config.yaml
text_encoder_positions: "rope"
steps: 9300
batch_size: 256
Rows from block 3 of the image encoder of a small contrastive image-text model, named by matrix and row number. Rows with one number belong to one neuron. Each number is 128 + 32 x the weight over its row's rms, rounded and kept within 0 to 255. All counts start at 0.
After each neuron's rows are labels from the 100 images, of 14848, where the neuron reaches its highest value: "strongest on" is what is common among them. Only what is clearly more common there than usual is listed. The data: rendered rooms with furniture. In brackets: how many of the 100, against the usual share in percent.
# fc1: MLP up (encoder.blocks.3.mlp.fc1.weight, 1024x256), inputs 172-214
# fc2: MLP down (encoder.blocks.3.mlp.fc2.weight, 256x1024, transposed), outputs 172-214

fc1.448 [139 101 117 153 139 102 147 171 164 154  76 156 112 138  89 131 147 113 156 115 179 146 113 159 101  92 104 102  87 220 164 124 156  96 182 137 124 109 100  78  97  88 104]
fc2.448 [116 158 140 147 155 161  54  68  90 187  96  67 187 161 173 142  93 181 176 149 143 101 134 112 133 145 144 124 136  59  62 110 117 108 125  96 114 194  97 118 143 169 126]
strongest on: white walls (63 vs 7.8)

fc1.106 [182  84 133 179  82 107 105 115 136 114 116 186 157 107 183 140 135  93 130 120 170  59 106 182 121 128  57 105 143 144 117  97 112 123  85  75 105 126 106 177 145 139 121]
fc2.106 [108 112  79 131  92  83 108 107 137  69  88  78 133 157 140 131 103  90  83 141  80 150 178  80 155 130 119 101  86 157 166  86 112 181 106 111 171 123 143  68 139  99 136]
strongest on: lamp (47 vs 15); count: four (40 vs 18.4); green walls (26 vs 8.4)

fc1.537 [108 152  85  86 136 125  88 155 111 185 123 126 129 122 125  98 139  78 141 111 130 138 127  84 113  88  89  99 119 187 109 162 158 102 171 123 143 133 121 123 109  88 115]
fc2.537 [150 125 135 147 126 142 137 156 126 116 146 157 166 117 137  98 163 153 181 140 115 138 145 117 117  99 141 125 139  99  92 179  75 148 170 104 124 142  92  47 128 165 149]
strongest on: flower (49 vs 15.3)

fc1.641 [167 117 126 147 147  98 154 142 157 156 167 144 105  94  64 167 100 148 106 124 149  95 139  91 174 114 136  88 138 152 100 133 122  97  53 132 108 112  75 169  99 108 130]
fc2.641 [ 99 126 118  91  77 101 123 141 146 153 176  83 146 191 173 135 146 138 139 120 124 142 143  88 116 141  84 126 127 125 125 139  98 142 150 123 179 104 165 163 136 196 137]
strongest on: barrel (61 vs 15.2); largest object: barrel (43 vs 9.5)

fc1.452 [143 130 123 136 138  95 177 130 117 111  91 103  87 127 144 101 153 109 108 126 135 142 118 167 129 127 159 162 137 151 162 121 154  97 163 152 151  88 126 142 118 172 124]
fc2.452 [ 73  84 112 131 133 112 141 116  97 193 155 141 152  80 128  69 150 139  99 112 124 182 162 132 136  88  86 125 128 199 174 140 138 123 133 144 105 116 146  91 105 169 132]
strongest on: window (100 vs 59.6); teal walls (27 vs 8.1); black walls (25 vs 8.6)

fc1.319 [107 159 118 183 113 147 101 129 100  84 158 145  98 142  94 120 129 147 114 125 163 113 150 162 193 126 100  75 149 112 135 146 126 154 131 142 192 107 153  52 139 101 101]
fc2.319 [137 151 145 109 149 103 174 103 129 125  93 117 127 164  87 178 100 102 116 104 189 154  66  69 104 118  80 146 170 163 139 110  84 116  91  86  72 135 122 123 138  86 134]
strongest on: brown walls (52 vs 8.7); count: three (42 vs 20.9)

fc1.290 [204 175 170  91  87  88 110  95 132  97 155 130  84 161 111 116 130 151 130 117 125 175 114 163 135 111  99 101 118 142 153 158 163 112 154 119  99  76 107 106 132 124 141]
fc2.290 [113 106 135 168 134 153 107 149 129 149 114  97 121 108 115  48 108 133  96 101 137  84 176 112 101 139  93  87 123 123 125  66 115 109  90  87 133 145 153 219 130 126 162]
strongest on: window (95 vs 59.6); pink walls (52 vs 8)

fc1.462 [130  75 168  83  83  93 211 124 169  85 145 165 120 110 137 152 140 144 136  88 139  85  83 154  91 151 163 179 171  92  70 141 161 133  93 126 124  84 150 171 146 152 162]
fc2.462 [153 165  83 148 163 127  93  74 171 154 186  97  90 197 160 130 159  83 165 183 158 149 131  83 147 131 117 104 142 109 113 121 154 119 220  90 147 133 157 110 158  90 156]
strongest on: ladder (58 vs 15.3); brown walls (25 vs 8.7)

fc1.469 [151 128 151 152 160 125  97  97 115 112 190 139  93 179 124 138 129 106 119 118  80 157 126 134 115 133  97  91 113 137 151 123  80 183 130 134 117 151 156 130 134 103 160]
fc2.469 [140 124 159 118 100 122 127 109 158 165  90 114 147 109 165 122 194 121 101 122 210 118 108 145 133 152 122  84 121 125  69 102 158 113 122  94 121 129 142  90 146 106 188]
strongest on: barrel (42 vs 15.2); largest object: barrel (29 vs 9.5)

fc1.490 [134 128 151 162  86 117 149 169  96 120 210 117 189 155 133 115  51  93 103 106  88 126 126 107 140 144 118  67 172  94  97  84 152 107 115 114 173 109 166 183  69 132 118]
fc2.490 [134  97 119  80 167 160  86 132 137 119  82 126 132 113 176  70 172  78 131 190 111 153 135  54 108  83 184 150 114 127 118 147  95  93 142 132 117 144 130 137  99 175 164]
strongest on: count: four (40 vs 18.4); umbrella (34 vs 15.4)

fc1.659 [125 120 106 135 147 159 151 106 133 120 147 131 151 161 158 168 159 106 134 124  92 155 107 139 106 143 103 159 112 220  84  55 107 137  74  86  92  71 104 125 117 109 127]
fc2.659 [100 107  77 125 160 111 130 132 143 147 144 130  80 189 101 100  69 154  85 153 182 110  60 152 147 126 121 129 167 131 159 149 161 140 209  84 124 181  88 123 139 121 140]
strongest on: count: four (43 vs 18.4)

fc1.310 [ 95  99 102 120 127 109 133 120 141 157 144  78 161 145 161 144 119 130  98 194 116  77 133 150 102  90 111  99 155 172 132 148  50 122 113  79 106 105 125 146  98 113 108]
fc2.310 [167 113 142 179  87 105 101 145 157 101 117 178 114 147 107  97 138 147  95 115 108 109 150  98  80 151  83 202 119  85 122  25 123 126 119 141 153 144 111  90 126 150 104]
strongest on: lamp (33 vs 15)

fc1.470 [158 108 132 114 153  72 145  77 105 124 111 136 141 111 170 104 132 157 110 125 137 156  85 170 169 155 168 115 123 125 130 156 137 150 139  70 154 106 127 116 107 199 121]
fc2.470 [107  90 146 152 141 132 140 187 142 152 109  58 172 105 115 185 129 116 115 150 120 109 125 146  96  32 124 254  79 124  73 117 133 139 111 103  69 157 141 124 163 132 116]
strongest on: green walls (75 vs 8.4)

fc1.634 [159 123 115  66 145 119  92  93 139 109 168 139  93 156  91 123 104 155 187 154 182 101 155 119  60 107 144  96 120 118 125 128  97 116 103 107  92 149 143 140 170  87 177]
fc2.634 [195 120  74 117 112 147 150 112 105 165 109 181 187  62 115 143 134  94  84 143 133  85  90  92  85 113 150 115 143  98 126  70  92 134 129 142 147 117 135 138 130 116 151]
strongest on: ladder (57 vs 15.3)

fc1.86 [140 136 153 139  93  62  47 155 152 103  93 161 181 132 110  88 159 142 146 106 135 167 125 117 127 151 138 107  90 128 152 112 123 115 150 113 130 152 109 137 171 157 113]
fc2.86 [132 143  71  93 178  95 164  93 171 161 176  98  78 104 166  98 165 158 157 183  90  57  93  96 155  99 159  75 108 110 102 121 131 121 115 167 148  79 112 123 198 140 164]
strongest on: table (40 vs 15.4); ladder (36 vs 15.3)

fc1.588 [113 141 138  79 128  79 143  75 138 102 114 195 123  50 180 127 136 130 133 169 107 117 113 105 157  89 166 171 132 186 129 140 127 129 107 148 193 102 123 134 123  80 120]
fc2.588 [101 130 169 190  82 154 154 184  92 126  89 197 118 159  78  86 147 143 160 137 115 110 142 151 143  98 133 139 104 194  90 175 107 118 251 142  77  96  89 130  73  77 100]
strongest on: flower (34 vs 15.3)

fc1.742 [169 116 137 179 164 114 117 159 140 173 130  83 108 174 111  83 103 134 129  95  49 151 179 119  98 138  69 123 120  76 202 171 179  79 139 138 119  44 145 181 152 174 178]
fc2.742 [108 129  78  80 122 143  86 111 147 118 120  91  50 147 131 134 104 120 123 141 180 160 103 181 151 119  71 123  75 142 119 109 101 141  76 117 130 158 146 165  31 159  41]
strongest on: window (94 vs 59.6); pink walls (26 vs 8)

fc1.661 [ 84 144 149  89 100 137 127  92 152 122  87 206  45 157 153 148 128 135 120  75 127 131 115 179 105 151 159 113 140 106 152 149 108 143 118  75 139  81 123 137 123  86 123]
fc2.661 [166  98 153 211 128 154 154 196 171  85 115  82 129 102  95 111 156 152  97 137 106 164 145 114 148 120 144 190 101 143 134 152  81  73 128 186  91 203 132 157 137 171 134]
strongest on: robot (50 vs 15.3); trophy (39 vs 15.2); largest object: robot (30 vs 7.8)

fc1.573 [106  67  85 130 133  84 105  96 120 155 129 120 180 114 163 169 109 181 102 135 184 136 114  64 131 129  86 127 144 182 143 158 113 147  97  27 168 130 138 107 164 138 137]
fc2.573 [116 109 148 108 105 106 115 137 143 154 133 164 135 102 100 141  82 145 140 116  85 151 169 133 140 106 188 137 164 175 141 112 146  71 133 138 136  96 170 166 145  95  96]
strongest on: count: four (48 vs 18.4); table (41 vs 15.4)

fc1.729 [ 78 146 142 131 211 145 155  14  83 106 113  51 111  89 185 122 138 117 158 155 149  96 165  94 132  98  96 173 136  79 169 107 188 189 107  67 156 152 145  99 102 134 147]
fc2.729 [122 156  96 225  66 140  74 167 185 162  82 122 150 129 155 150 109 110  83 170 152 139 128  98 107 129 124 123  73 152 163 159  81 124 137 133  86 103 140 186 153 106  92]
strongest on: umbrella (46 vs 15.4)

fc1.461 [105 151 124 130 110  87 136 161  89 153 111 136 102 119  90 142 102  69 162 142 114 147 143 192 145 126  89 151 144 104 110  99 133 142 140 100 123 129 152 105 185 137 193]
fc2.461 [137 140 120  79 125  94 108  75 112 152 126  98 137 121 135 162 114 168 165 109  95  84 148  99  97 135 124 132 156  64 101 124 158 131  91 156  48 121 141 125 164 142  88]
strongest on: white walls (41 vs 7.8); flower (36 vs 15.3)

fc1.156 [128 118  63 135  71 137 105 148 125 165 115 119 191 138  23 102 160  65  77 115 112 156 117 159  76 114  81  64 132 112 155 136 119 153 105 163 134 125 123 158 132  69 140]
fc2.156 [143 126 114 145 125 144 108 159 132 170 120 131 124 159 134 161  98 140 160 115 128 121 205 103 125 138 122 123 109  99 137 144 140 116 127 185 170  53 110  75 138 141  81]
strongest on: red walls (34 vs 8.1)

fc1.177 [145 151  89 141 152 115 147 102  94 108 160 102 125  94 125 143  74 131 185 117 157 114  96  82 125 133  97 146  69 200 117 124 105 120 134 191 157  67 166 119 136 141 133]
fc2.177 [157 131 164 146  83 136 146 110 155 123 147 116 145 107 139  68 157  44 142  75 117 173 137 135 167 145 124 186 131  73 122 130 151 157 121  84 155 223 152  90 158 159 102]
strongest on: lamp (34 vs 15)

fc1.651 [120  88 141 171 122 165 134 167  91 126 123  85 155 146 169 184 133 197 120 107  95  96 135 181 107  98  97  98 102 168 117 118 120 103  25 160 101 141 127 118 104 143 151]
fc2.651 [ 88 115 148  88 115  61 139 123 138 218 159 129 137 140 141 129 153  72 117 139 137 106  52  90 105 146 130 141 142 128  86 103 103 142 211 104 121  50 117 141 161 177 132]
strongest on: count: four (41 vs 18.4); yellow walls (29 vs 8.7)

fc1.587 [150 107 134 141 141  76 136 111 105 158 129 137 167 123 174 132 137 164 118 138 187 159  76 123 136 111 163 100  74 140 158 184 100 104 142  80 120 108 140  96 128 106 166]
fc2.587 [124 119 127  97 155 101 137 122 185  68 168 116 124 195 140  75 183 135 122 133 143 123 169 177 148 125  97 175 140 132 141 169 169 139 125 159 133 153 124  78 179 125 142]
strongest on: ladder (72 vs 15.3)

fc1.544 [ 96 172 113  82  96 167 130 125  74 183 153 146  99 141 119 119 135 137 114 148 127 100 125 134 144 114 142 139 135 153 114 100 146 127 104 137 135 117  81 117  84 168 112]
fc2.544 [113  81 151 138 156  72 109 155 166  72  91 159 124 149 160 144 145 127  87 155  69 168 139 126 102 154  90 153 101 126 127 158 158 108 137 150 163 162 138 111 158  62 138]
strongest on: red walls (34 vs 8.1)

fc1.268 [145 126 144 109 108 105 148 151 152 121 133 131  89 123 173 133 145 125  99 200  83 120 121 129 139  83 126 119 113 151  83 143 129  78 163 100 106 112 126  82 129 101 143]
fc2.268 [107 132  92  87 134 160 124 113 131 113 168 128 113 173 148 131 133  77 174 131 123 119 126  71 133 121 194 146 106 173 163  77  86 142 152 143  81 170 126 152 171 107 158]
strongest on: black walls (38 vs 8.6); brown walls (31 vs 8.7)

fc1.176 [106 122 124 155 107  78 166 176 149 134 181  61 111  67 161 115 135 118 132 127  69  92  90 140 148 126  38 139  70  94 104  89 125 126 119 141 106 118 161 127  94 117 141]
fc2.176 [173 151 157 164 130  94 152 154  69  96 173  81 189 140 136 152 215 124 135 136  73 124 122 100  76 125 146  92 127 112 171  67 160 155  86 145 192 154  94 103 107 149 134]
strongest on: table (39 vs 15.4)

fc1.80 [ 83 154 124  91  76  77 130 176 100 167 150 139 131 109 172 101 147 123 169  93 122 147  91 185  89 125 135 134 121 161 112 120  77  86 132 129 136  75 111 117 152 113 137]
fc2.80 [117 151 155  93 154 118 155 166  82 116 101 113 175  86 171 108 164 121 153 108 100  87 123 112  93  75 144 104 155 163  97 143 129 134 155 144 173 117  74  92 168 162 114]
strongest on: flower (61 vs 15.3)

fc1.0 [129 121 149 132 102 114 141 116 106 151 149 131 153 178 147  74  54 160 109 140  89 181 147 160 191 149  88 145 113 122 103 146 152 122 117 134 103 166 110 177 161 129  80]
fc2.0 [ 92 153 133 129 128 131  83 180 168 141 118 115  60 109 104 103 104 146  98 100 130 139  59 128  98 174 172 114 166 116 166 112 193 136  63 125 100 165 138  81 155 233 177]
strongest on: window (100 vs 59.6); purple walls (31 vs 8.3)

fc1.688 [132 158  98 107 100 147 159 163 125 161 140  93  99 124  78 173 128 133 129 118 114 115 119  79  94 110 125 179 133 126 105 115 140  97 170 120 156 134  61 158  93 112 151]
fc2.688 [119 203 137  95 131  93 160 145 134 158 146 157 124  93 193 150 154 144  95 149 185 125 122 131  79  74 101 150  93  90 131 108 170 102 140 138 166 129 109 176 196 149 106]
strongest on: black walls (55 vs 8.6); brown walls (29 vs 8.7)

fc1.27 [114  85 146 173 114 138 167 144 106 200  92 159 115 135 180 129 144 177 130 175 161 225 170 117 111 149 106  55 137 178 141 115  86 116 117  94 138  82 184  48  99 122 113]
fc2.27 [ 71 187  89  96 140  96 112 113 112  74 139  77 156 131  95 130 121 129 120  98  79 107  90 165 144  88 140 166 135 137  56 137 160  63 101 130 119 107 125 163 169 146 144]
strongest on: brown walls (31 vs 8.7); orange walls (27 vs 8.4)

fc1.532 [ 88 128 121 104 170 188 128 183 115 136 136 149 193 124 163 108 114 175 119 107  91  51 112 111 183 126 148 140  95 164  48 155 116  97 161 142 127 148 186 165 122 119  58]
fc2.532 [142 193  83 164  97 124 119 152 170 135 105 133  78 141 126 186 126 119 149 155 170 148 174 165 126  81 100 138 124 128 138  98 147 168 112 132  93 149 147 149 136 131 197]
strongest on: barrel (39 vs 15.2); arch (36 vs 15); largest object: arch (27 vs 8.6); largest object: barrel (25 vs 9.5)

fc1.113 [133 186 125 121 150 189 101 135 176 137 132 121 121 103 160 119 137  96  79 128 174  58 133 143  93 106 198 131  87 165 112 116 183 144  88 147 107 141 119 107 160 103  85]
fc2.113 [115 132 130  52 132 151 108  71 133 146 132 194 139  94 102 128 122 173 102 147 109 158 171 187  79 143 118 138 111 103 140 185 137 169 132 160 117  93  81 110 148 190  50]
strongest on: black walls (30 vs 8.6)

fc1.563 [ 92 120 127 112  89 142 107  86 128 157 171 204 168 136 159 178  52 115 155 174 164 150 102 120 106 129  86 164 140 123 156  70 116 166 118 121  89  97 117 119 149  69 164]
fc2.563 [138 156 134 108 140 132 154 132 124  74  77  79  81 168 107 113 193  91 134 139 111 110  55 159 217 108 186 135 140 108 185 109 113 108 138 161 182 130 143 113 116 151  97]
strongest on: red walls (39 vs 8.1); pink walls (25 vs 8)

fc1.154 [130 140 157  85 135 163 142 161 120 119 109  65 127 162 114 125 121 112 129 137  65  80 181 116 144  74  58 151  87 141  75  99  77 110 120 132  71  92 178  99 114 173 101]
fc2.154 [130 111 126 116 164 138 160  94 152 155  87 153 192  80 152 164  99  98  98 142 149 167 114 133 153 172 111 125  80 126 156 100  89  41 107 139 138 136  98 149 114 116 143]
strongest on: black walls (30 vs 8.6)

fc1.664 [123 133 134 109  85 127  89 105 135 105 149 153 141  43 128 119  93  76 142 114 190 153 116 167 143 132 128 114 137 163  92 104 128 138 169 199 111 105 165  67 146 155 100]
fc2.664 [ 96 103 116 136 109 168 203 129 161 131 136 131 151 165 155 163 176 138 155 202  96 125 115 147 136 108 125 118 136 122 151  96  96 114  71 129 110 110 124 148 140 124 106]
strongest on: ladder (65 vs 15.3); largest object: ladder (28 vs 4.2)

fc1.316 [ 83  95  99 128 104 148 102 132  78 147 180 166 168 170  74 134 134  41 153  81 119 160 128 134 161 102 173  75  92 174 114  85 127 182 151 118 119  96 135 150 153 128  88]
fc2.316 [147  89  92 105 125 213 111 149 168  79 155  76  95 149 178 143 114 162 133 110 139  97 133 112  63 123 155 134 160  63 115 147 122 109 104 151  96 115 149 100 147 142 107]
strongest on: robot (36 vs 15.3); largest object: robot (26 vs 7.8)

fc1.396 [121 156 100 126  51 130 144 114 118 135 122 142 148 125 172  94 151 101 184 110  87 166  85 117 103 173  90 202 122 176 124 137 151 146 141 138 134 174 149 152 159 102 160]
fc2.396 [170 146 122 144 196  73 103 110 141 118 148 138 123  87 116 189 161 179  44 140 154 106 109  96 158 142 143  84 147 127  55 134 151 131 116 105  83  55 146  98 106 149 109]
strongest on: flower (49 vs 15.3)

fc1.541 [122 217 120 162 145  88  93  95  69 146 151 130 143 146 115 185 125 174  90 113 136 133  86 135 174 141 142 111 144 114 129 143 145 180 104 117 120 154 125 158 133 165  97]
fc2.541 [ 74  49 152 129 180 169 186 125 146 113 111 140 135 120 147 141 120 119 119 134 152 118 123  85 151 122 126 118 141 114 151 177 125  91 119  94 157  92 109 113 162  36 159]
strongest on: green walls (40 vs 8.4); black walls (26 vs 8.6)

fc1.157 [114 159 134 140  99 158 149 175 152 106  94 187 135  96 103 150 163 103 161 129 102 135 101 103 119 117 142  97 143 138 131 120  82 142 223 131 145  88 131 209 141 164  86]
fc2.157 [133 103  72  88 132 139 121 110  71 115 108 117 128  94 168 117 124 147 167 148 116 139 104 128 157 152 125  88 152 100 142 132 153 103 204 100  81 134  78  65 128  82 138]
strongest on: count: four (42 vs 18.4)

fc1.104 [111 135  98 127 144 141  92 135 110 123 187 133 155  76 110 129 123 140 137  86  78  69 155 117 127  97 184 138 132 142 136 144 139  77 131 112 128 178 158 159 133 110 127]
fc2.104 [104 162 171 170 138 161  84 177 172 155 128 119 125  93 156 125 100  89  55 149 180  76 119 108 137 147 103 179 122 111 121 109 118 118 120 122 158 146 154 153 154  99 153]
strongest on: door (97 vs 40.3); white walls (39 vs 7.8); pink walls (29 vs 8)

fc1.559 [ 55  87 121 102 140 169 194 107  98 135 159 144 131 105 186  97 129 142 136 125 105 106 129  95 100 103  99 140 155 163 100 191 150 141 127 148 110 169 142  91 137 160 125]
fc2.559 [120 127 207  72 109 121 116 124 124 136 112 133  98 122 132 126 154 127  94 153 189 119 165 183 166 101 143 108 148 129 143 153 112 138  76 148 195 123 133 205 121  96 129]
strongest on: flower (56 vs 15.3); largest object: flower (25 vs 4.8)

fc1.646 [135 155 121 144 151  83 126 190 139 126 115  81 141 166 149 133  86  81  96 175 151 137  87 134 146 174 147 118 165 130 208 147 133 168 178 147 180 188 168 119 155 131 117]
fc2.646 [ 99 131 159 139 133 136 137 112 217 104 148 155 135 165  68 158 195 156 136 102  87 110 135 122 106  81  86  85  95  79 145  76 124 164 163 143  84 132 125 172 161  71 127]
strongest on: door (66 vs 40.3)

fc1.705 [108 166 111 117 126 124 117  96 139 143 109  60  87 154 145 142 182  82 128 150 154 149 184 140 175 144 148 192  94 148  68 145 111 114 132 148 154 138 104 165 112 134  90]
fc2.705 [ 87  67  91 153 126 178 118 153 133  87 122 149 134  93 149 131 130 181 169 146 160 151  81 163 162 142  89  56 170 111 111 108 137 156 140  93 142 136 142  93 102 127 154]
strongest on: white walls (46 vs 7.8)

fc1.26 [189 157  87  74 136 107 122 137 135 142  86 106 144 113  90  59 138 156 126 111 113 105  78 166 148 116  98 130  74  75  54 106 130  86 115  80 132 121 123 108 127 121  94]
fc2.26 [116 162  96 106 101  96 100 119 147 130 184 155 135 122 129 171 129 139 111 150 139 152 122  74 107 152 122 181 184 177  79 134 156 136 153 164 103 102 108 139 117 147 179]
strongest on: red walls (68 vs 8.1)

fc1.262 [121 167 112 154 102 128 126  84 131  94  89 107 114 135 135 144  73 194 127 112 118 134 169 116 160 112 208 126 128 155 129  51  63 163 119  99  63 187 154 103 131 105 135]
fc2.262 [ 92 118 168 159 130 162 156 137 159 115 167 142 151  64 132 161 145 157  42 105 122 178 159  96  93 100 115 200 140 114 171 122 182 120  86 161  85 164 110 125 172 149 151]
strongest on: umbrella (58 vs 15.4); count: four (42 vs 18.4); largest object: umbrella (28 vs 6.1)

fc1.81 [144 142 186 115 107 199 157 125 184 123 113 177 136 132  90  93 106 108 144 134  91 173  81 127 107 145  68 116 149 185 153  89 102  85 120 148 130 139 158 120  89 120 167]
fc2.81 [136 159 108  84 159 139  98 121 120 179 116  76 112 114 133 123 199 170 149  99 128 130 134  77  68 126 119 166  77 151 173 235 116 115 136  92  94 103 140  87 199 149 123]
strongest on: count: four (42 vs 18.4); barrel (38 vs 15.2)

fc1.284 [ 79 203 143 111  79 154  86 129 127 103 137 150  82 109 119  91 153 130 184 127 155  95  99  88 139 146  70 166 128 105 141 107 142 172 128  99 120  84 145 135 154  55 183]
fc2.284 [193  45  65 159 153  86 147 179 117 107 163  61 166 137  68 165 142 130  89 148  84 125  72 119  92 117 132 135 117 173 120 144 149  95 101 122 143 129 136 135  84 173  82]
strongest on: lamp (44 vs 15); count: four (44 vs 18.4)

fc1.133 [146 167 106 149 100 170 152 157 126 150 187 129 148 125 194 136 164 139 142 149 177 183 132 153 138 137 158 133  97 177 144  84 173 135 125 176  70 103  85 134 116 132 123]
fc2.133 [130 159 153  88 152 131 118 120 173  95 180 140 137 145 136  97 117 125 116  66 118  92 172 173 142  88 166 104 109  87 112 121 169 148 150 125 140  97 134 126 140  71 137]
strongest on: white walls (38 vs 7.8)

fc1.40 [108 163 112  57  70 150 194 102 157 157 158 135 111 224 103 171 125 123 107 123 144 109 120 124 140 117 137 120 145 149 130  91 147 141 167 118 120 108  85 128 169 147 131]
fc2.40 [182 102 146 121 164  77 103 124 109 122 171 129 115 188 191 109 111 109 135 152 107 137 135 134 105 164 129 154 150 111 160 142 155  86 128 131  81 124 160 146 141 141  55]
strongest on: brown walls (48 vs 8.7)

fc1.607 [109 133 109  39 100 118 102 134 114 127 109 184  29 111 128 152 155 150  77 137  89 125 123 135 171 136 164 115  82 150 135 153  83 117 145 110 144 103  98 111 123  82 124]
fc2.607 [138 161  91 159 154  99 122 120 107 131 127 107 143  92  61 128 142 122 149 106 170 122 169 145 105 110  97  79 133 160 162  80 116 130 127 131 146 190 117 159 139 205 167]
strongest on: black walls (80 vs 8.6)

fc1.159 [ 98 155 189  93  91 111 214 131  74 113 151 161 121 121 129  49 129 141 148  64 122 146 123 146 121 164 136 125 120 144 104 120 112 131 114 103 203 107 121 152 138 100 143]
fc2.159 [132 112 131 185 118 141 150 183 160 139 124 101 156 117 140 140 142 139 159 170 134 117  87 148  89 130 131  89 133 191 112 140 108 100 133 169 113 202 170 103 128 115 123]
strongest on: umbrella (42 vs 15.4)

fc1.709 [ 99 154 119 136  74 106  94 133 115 149 113  76 131  72 125 100  94 146 125 180 135 141 139 140  54 103  75 139  73 167 112 110 119 168 150 158 194 137 142  63 111 145 133]
fc2.709 [134 121  94 154 165 126 117  73  94 152 170  83 117 162 102 119 132  88 163 188 136 101  56 148 127 139 181 112 156 131 139 187 168 112 110 118  98  80 166 179  90 127  96]
strongest on: flower (67 vs 15.3); count: four (43 vs 18.4); largest object: flower (30 vs 4.8)

fc1.13 [104 110 117  69 126 139  85 109 108 102 135 103 127 166 157 186 152 135 143 158 139 177 152 181  81 104 127 124 146 135 169 179 158  88  91 116 148 133 158 196  99 129 121]
fc2.13 [137 145 145 149  68 164 177 165 105 156  88 161 135 130  98 147  81 157 145 185 147 182  57  73 107 102  93 143 171 112  93 154 157 140 124  95 132 129 148 145 172  69 135]
strongest on: white walls (58 vs 7.8)

fc1.486 [ 66 102 115 177  89 145 127  96  98 152  95 162 180 153 143 144  71 122 141 169 123  91 139 138  99  57  90  81  68 154 115 112 133 119  82 132  64  97 146 134 102  53 129]
fc2.486 [154  91 160 110 169 113  91 169 125 113 117  99 137 143  91 112 157 127 127 138 148 138  88 135 215 126 120 129  68 142 132  95 111 168 146 126 157 103 134 161 128 210 106]
strongest on: robot (45 vs 15.3); trophy (39 vs 15.2); largest object: robot (31 vs 7.8); largest object: trophy (29 vs 6.9)

fc1.289 [ 83 100 175  96 108 192 131 132 135 181 152 135 122 168 167  91 150 127 145 127 127  84 142 117 174 119 124 107 149 202 183 178 177  99  78  99 156  79 141 155 141 138 144]
fc2.289 [159 151 162  93  94 138 108 108 118 133 140 130  85 156 114 128 183 122 127 113 126 194 112 156 119  45 117 234 135 183 117 145 143 135 114 125 152  81  37  72 125 129 167]
strongest on: robot (39 vs 15.3); count: four (38 vs 18.4); largest object: robot (28 vs 7.8)

fc1.182 [142 131 164  98 191 106  75 137 138 126 113 105 113 158 177 165 155  87  86 115 109  74 100 140 163 108 122 144 126 118 145  86  92 167  98  83  78 155 118 100 109 148 117]
fc2.182 [114 137 109 140 122  93 161 165 169  83 196 102  98 115 116 106 164 136  82  78  68 116 100  85 107  87  85  53  71 136 111 110 186  91 137  99  42 165 133 129 133 139  98]
strongest on: flower (70 vs 15.3); largest object: flower (35 vs 4.8)

fc1.189 [143 151 162 157 114 145 110 118 117 114 112 144 102 182 134 130  51 101 159  99 137 155 103  61  98 135 124 125 142 127 110  79 129  73 174 122 139 138 158  69 142 145  88]
fc2.189 [ 91 140  97 121 181  72  65 187 127  82 153  99 110  65 155 110 140 171 172 166 193  87 165 156 156 131 125 124  59 180 124 138  90 170 118 150 128 103 117  99 135 182 175]
strongest on: window (100 vs 59.6); white walls (95 vs 7.8)

fc1.711 [ 91 128  97  94 141 131 111 129 102 166 114 154 161 141 146  94 132  85 159 117 170 150  93 139 151 130 110 212 140 126 184 145 129 159 144 103 101 162  83 128 127  99  64]
fc2.711 [146 179 181 123 120 140 114 132 143 151 165 107 171 128 106 183 127 157  79  94 151  99 101 121 141 135  86 154  94 158 101 165 120 148 162 163 129  80 115  65 168 131 136]
strongest on: robot (34 vs 15.3)

fc1.475 [103 106  86  82 126  81 112 170 152 144 128  99  98 109 116 134 130 157 158 162 157 103  66 107  74 125 164 105 116 148 161 146 155 127 139 141  78 130  91 202 139 156  87]
fc2.475 [116 170 162 127  90 150 175 110  79 140 193 132 136  95 101 132 120  72 130 138 109 141 121 118 103 133 107 101 103  95  72 145  74 127 112  86 139 116 153 107 120 129 162]
strongest on: count: four (44 vs 18.4); trophy (35 vs 15.2)

fc1.46 [127 161 179 150 105  45 154 146 148  63 186  66  85 186 170 127 144  80 172  96 133 127 159 155 165  91 149  63 144 128 153 120 111 161 129 134 106 126 125 183  76 131 125]
fc2.46 [113 194 118  98 129 120 164 125  66 139  98 160 160  94 110 149 160 150 146 148 118 185 137 125 167 155 117 174 148  50 133  97 148  94 123 159 156  91 117 115 110 121  78]
strongest on: lamp (50 vs 15); umbrella (50 vs 15.4); count: four (39 vs 18.4); largest object: umbrella (30 vs 6.1)

fc1.736 [ 96 118 105 123 151 164 124 178  75 120 155 141 137 144 149 154 127 186 148 101 161  86 112 152 128 137 199 167 139 106 146 132 107 128 169 109 141 101 115 133 115 133 115]
fc2.736 [174 196 148  64 130 128 173 169 164 186 125 145 151 146 124  88 189 160 134 170 176 102 114  98 101 161 107 110 194 121 114 160 113 170 105 133  82 165 139 194 131 110 123]
strongest on: ladder (52 vs 15.3); barrel (34 vs 15.2); yellow walls (28 vs 8.7)